A small self-supervised image encoder, trained from scratch: 7.03M parameters, 97500 training examples.
Rows from block 6, named by matrix and row number. Each number is 128 + 32 x the weight over the matrix's rms, rounded and kept within 0 to 255. All counts start at 0. Numbers have three digits each.
# fc1: token-mixing MLP up (model.blocks.6.mixer.f.fc1.weight, 128x64), inputs 0-63
fc1.0:158090118135135134138103137114091111170061130110153064191094102057121148111137039069079118114090195108084128127134173166160091119153133104119143133138161135172181093103106157123124147110113128
fc1.1:108137094189098146111087157089154131105138136103109132110140103117089203160134141072172103110077151083072098200100078186159120071091145121114139113130119126082164150086072097135165087124054123
fc1.2:137108138108176135136105040079140103117157091055198143138078110087119155166140128147111088166191096086069132158125134128134117068129165111159104149119081100161162092082094152130103136173054171
fc1.3:141141138148155136138137153140147140149163153122141147171144160149161142148166138150177154162136134129137167168165129138154127135160172165139138144139155151164160140110153148144143115140126164
fc1.4:110119136093106124125117116133106106094098112109121108118132128101102102107114143174146134130131129130167183156131137126133172187152125137154117145176189126144162135117141184150146149147140108
fc1.5:134065227071080168150081151143130115116126129174067117100167089102096131175129192061081150098160089100180098077170141088087103103138111128119156202104105092157086126134098192064094183134094116
fc1.6:126150075209093083153081123070145097121079139208134141067086118147159122093083092091108126070082098155094102115127105118155134130119118096174200152086140167097114197077147073176110146142088201
fc1.57:136126130133124106108113115136105107097105061083119126124119114122118092135146168168157169130121134161165183147149118096148184152187171171126105154119133121142104134104139132140119146132122103
fc1.58:132080077148125139129064105110164084104115077210073171165061103094182143166113158106080114151116115040191115082125159114099104095143108166117164119145073142142178128092114102069095136153141123
fc1.59:125156160150192162160148080130155156149139155085086129147131137154133095092113156131146124100103108140098113131112120106117150135142137143146096112143148153153137120119137109124105079102144124
fc1.60:070072086111093078064063131145151148154166142135114137111116116129104128115149145155143123104096137160150174174163127098116156161179144175115134132150167173152150133150112129159171128131138122
fc1.61:119133123155138131079134126132124188173132083090136148154184159129063074142138165184153127079052148138150151143123111117127120135125118123125136118118118132123138111143105103091106123116138120
fc1.62:115108134166124083087123132140127176129086079160129131146152143112062154151109130140199117037148120129139164174082048139131128162157166108036141145137151162171120039130105102135129160125024157
fc1.63:129138096110184087173128137137175101154181152118086104097135139149158154100103130131085102138115226142116131069080109187047077173089080159120100151111095087117103094092075144119102086098114175
fc1.64:177148147143148167167165157138137176140156144177139163151163159155139144109135148162136147126143130150149120138148164139127123115109127144151128123137123134132132123158115137136138154131122137
fc1.65:166096081100176080059147119154107139102112126088077135117090146135109137130120098093163093082168121147095099160059140120168116138105084189081109144115134110132155127106082149104104206022180116
fc1.66:136109073114160179163083133145135088150159142076109145108102151148121147147148120110114148126187112109120115087121170165091127169150152134146190103075094124107068102019123144172134131124084134
fc1.67:063110128100114136123041177146104106089128148089119142119094117129156135182138140130146137128124225172136131159121121104204171124116138118147165150123141130141138122143060083094129130119099155
fc1.68:139137160143119103106133139101115119064060084073101074105138084113121109084119167153147143155183142132154125138139157190126128130109106142147146083102139141130163137139120111107138142133157110
fc1.69:056113145172154069062154154190138102175071149127202117100144154116109079098105137083148167115079178124122108078170143095106083129094142117100143104150162115105118145120112135138094099072109177
fc1.70:177085113133151111102086161126133133166036150125067236133127149058098175114159124114096133170098181120104079131109128076074182090097137055139115150125071102170083093131155111083112195083102123
fc1.71:137163141155103149112133107129115124121101102113125090093097108096089102125107090138144115094175105129127144155172135191127134125141148177155184127113095115110143115134128151115114130158119199
fc1.72:157135122086082117144104124128129134109110145127083156133142140118138116115139149158134124115109116148107139119097064094149143137150152126102080149108125142155148102056089102164169220184148096
fc1.73:121096145149164048123136132141071067119184099134148111116106115128170085104109117096134166137120167123052077167181080144071148112092125133085148120109144140141076055210185073057125151169111064
fc1.74:090131153120125136122126134144140124133138126136125154113171147147123117162141142151145145136151145115159128154160146167131151152152151171177169123136158164170166163125140158133158141149157167
fc1.75:097116134135129132113126130144138132116112132100138149147117134121098081131134158141131111112094113134164156168139139123112135136139157171184143140128149157187179152109157145158160144143121118
fc1.76:115142165133130132143142129150137138140118141144154146137154134156154157155139170150163150150146139143170151161135139154128166185174144127147154132157155171149137135172136131151152143154154139
fc1.77:067160108175146163037195121095156122112087157106164190102071136131130184197082101114116125175139025084127117128169124075141102109142144121067083160144090143142046081178089101186090095098147140
fc1.78:129145128111118145147149114128112128108143111126123125138134120123126114161164150137153141142139081127119096107095107083113148202192203190159121090136171191171171141093091063054096048113105133
fc1.79:088118146059101109162165116134144114111108160140125149132103115156102067114109123138144103145155127102089141095123144216119128109103113121141222136081097158117087186147090107096163135118124109
fc1.80:097115161103095137093139160122116038152157106133142151077069191092130124154123082143148080099102083117160170074108043220094181118139127083157102184132130080053191107115099090104145108165162064
fc1.81:125097111151153160126149121110115144119127142155103115129127130131117172105116104122144149131164147135144133157153156154189169143122114097112143108097107102094096089067144142124103149148132157
fc1.82:130139137149132131140138132138148145103124129146149140153131144126126109136139154146132148127131123156135154149151135140131113155164172144138145151118152134125146159160122138140126169146160125
fc1.83:082139128173141098142147124108102109106097115132111135139112091113153181148111088101108097141152158109088097145100092110121113136151155203153146113082103064054065088148164173123195148127185128
fc1.84:156158114121106134161129110051087056096129133139105119084101112110108102160172150141147103116105151175175150169134106098130143160169141124121120111126127152164121105088132144148123140132092112
fc1.85:126135124104092101105106083128095092126122155158125106121113114111123151149145126137124105130122143175149131107121102116202148173159141141101085150160155154142117122136152155140136128136148166
fc1.86:099125129104110205050140161149117078130109151152177130063147085066142108103052117157149132118157104122155117166088159058128159134123099075074228147133080094111136122053142144143126072186109121
fc1.87:136109110133144112162067133144106158083137090184122143157095089109174063133102149093101143056238129150117097138138129049136126087074178111101079141099099176101082140104084078100255079009063210
fc1.88:000090131149106100095137255081094117126076098125176140157136129106102048116143171114094100119169086156088109129102109162110108122120134137130106145175120122129145160077183130122077104148161096
fc1.89:105136138146180155147139098124140151157160124125130138132151168147121126113130161175164141132124150155181196192187148123109129129122153133147110141140133140159137138157047062050067079056076076
fc1.90:131143138142159157160139139135157137144151137144146134143157172169148142144151157171168171158151120147150170163161140135112139148140130148136112123135127134124119114116133139151139135131131134
fc1.91:159138144146125146135136133140130147155134144135132133143141137138156150144131137145158157151137146156156147148142160124148178153158169160146113136147164161156145140138128145140145177143150102
fc1.92:091086076114141155120088109115120102112131145104140083132108108132158141151134124102148158199151130108128141142152158171130134119121154149167167120090137119114120157126140119156130134135144150
fc1.93:112161112099113080077180143126087092148117133127082115163108117133158074109096141183049135143062110077123136118116100174173125080113133105130154158162116120081115159139078128208095163069108108
fc1.94:079085132154194143161176073080106130154146165196128104123111136165165148135118125140141141131159155149134140139121119140121113131139114119130127121115108110123138125115155130111128143124140120
fc1.95:067124090125069180055186168071180154066112152100134163103191099073160111107126102116156103106137102156131124098125077181157116109145084096199085172048129113174126059164089124076188095100108120
fc1.96:090106149144101111122079079153145131143175183151100158148155106142143111126154174143165144150131085112150130159145150110144140125126147134145159106095125099076100130126148140137138112105107143
fc1.97:134135150117164115083102175147152164148156086150149140130138117137108127131095097088072075126118117117172132144121137158164155120123170132118159116154117115138125137156142093104089101082113135
fc1.98:159094095125211111103092098134174106131139140160096153165116144134122141124152123078121125081162121149141129092096142100170170076103096143135085017118156107082122103144190071092082094194092083
fc1.99:196170166153146125112127165163144134112119110144160134136101127140137135130092138137122132128148114124126133109116108112140147151156129101120129166126136155142139144126142132136136134127123111
fc1.100:134159140111062115171092125104137146093126075162214119085170163104078079021122109137154062160162180061167075111124109120178108103157067133126105053166118141075128110122131141089139150084103128
fc1.101:157116173101095083115118139112106115074092142157101115115088106131124159079120113098136145139142085112145161161124144130094128158163158148154118100129163187199170180170110111122141153160147143
fc1.102:143156137146135137107066139155140160166159129105148132164161173167152095110155158174177161135111115173167171167123114114124131131126157145138098121119116109118109106108124139132118143125129111
fc1.103:148113100139126128103050126059116138147107124148118070117175152153147173121065129163165145181178148084140156169147134150125084118160157126114151140081144148130090122096118088115128114131101121
fc1.104:069230047091112115136109232044184057144114092120079110128107149151115129122160082130115169124114151156134069119131140091116124144090161082084187162041073199130098100144053193112103111158146053
fc1.105:089134125104121063081103121124100115138140159135146102122130165170126157159096084137136148133117142128105139159145134113116097079107145155130122125126087156161188164120128110119137179158157130
fc1.106:133080207160113113119130139112126129124151161132143130128108171150105130134139105166133127095091067114128094109091157214159141160161095085083076117105121153074073105124111137089165032121130131
fc1.107:147130079079108152142081092164060092164122082183122072105131201085072177163152113135181110051081137149099052147112143107122145077107130135205141136122106171124099095163143052181127067152144109
fc1.108:097069144103109120085120130072148107092150157147126189102097187135082123142070123167087167073130190077148114081105147143156162150096121130140097117120117094167080137106115133102088206116016143
fc1.109:031178213106118141095136140149073179066123138102196040157068152140117123163178089140081100092124138145162130094107120094104164126110116125122104112102125102192131036131111138092142144166064124
fc1.110:102156106073137187163111178144114097139092131085092126184105083140081212140049126168140151121106112112113114133130118155123172107140065128145068094132173092084151110108127086121154124042169178
fc1.111:160120136114142174159132144094128118156133148103124110139146164121118095118146104113148147156114127102104095113139126124139132172121135135152170153140144146144122156163112095108114121093088091
fc1.112:110111163081119143162059093113138131078138076142150123125107116087146170131106059128152126091175125111116144084144133079105112181129113093154194095153186102085139094153061128159032167124179032
fc1.113:053110123137148118154121073115132149158129138152119149172155160150163158108116160176168145136139110138141167160143161139073090127161148151117129106113124136149148140132117101104085124125136137
fc1.114:125115082101120127118090106125089106139162098071099115106131179174139094080091109149180187176128110114125130180181143124124147156137164170154118134154163117140154117153111133142142154136151136
fc1.115:100156125082084092131159172171123089090086121149058066137124133119164109086094147149145136136128155116113126127139146058156150136125116164147125105103122124152159108095126082142162192190080092
fc1.116:123108119116115141115138114102116128106110112150091104111155163132134132118093113144148138118111135165189213223214178142089128136114105116122114123169134159100130109125114095093093096132119148
fc1.117:117115113103139152153101104123131181176142124152056075141168191169138140047119150158180128144114090129140143127124097142115117123113135105112147136137085134126106122147158141118133118107110097
fc1.118:166133100091127138111120053165166131130107164118154070169114118176114076173140077086135150112212137115126095200103037110044104114179151053104130145093117046097126167098142139058075116141153108
fc1.119:164151164147116110130109154127168150139098141099089135133170113115135123112117132138141160159144134128158140155164150132171185176200174167157153133130144121127115112096119098099072044040038041
fc1.120:095136167068156114065148158089145142151133091094104094112150076159146124180118135036127127131166192166071127071099131112034168108182050121154116126134130170093134093067135037197104131076051172
fc1.121:133149147092057136198096121092152174067148088145148165118093152139134124091081164083136162074027122152079122118089122198163092107120154071106168082159109066206147078099163099125123049132179096
fc1.122:199078026249055103109164070176144126127124080080108153136061146112111078087151077103098136129159162146125102068117170199134182144107067122140119156084130114147127125097078082203068152141104090
fc1.123:124136124173171193152129144140156157161197154137106132153158160149128123112130143140143130109119120130141128128117119121135116149143107119114113124122138122117119130134135138118126135129142127
fc1.124:128121054121217058126111111143106095079109168160193113141131051170165154024102185077157107113080133081100127111086164159149139050146133074165108157085146088132094118137037173125076135170115109
fc1.125:133070058091110120128155150112135118130144110169203161145123129128113100197200174173144108099101180187184155171133111128170150146146155158152159067070086078097088117140111097111100082096110138
fc1.126:123109109109100087085111083072125142106123138121087134142131179132155116123151154143149156133124143134142145153140131102153115168143163154125129131090132157155138128133114125150138141151166152
fc1.127:138176163156154140100091167139151128142119082120128144149165105136097119146137144142140109131148151153142133132131165166160128138140107107107113123080097104098095108081063100113136163159158128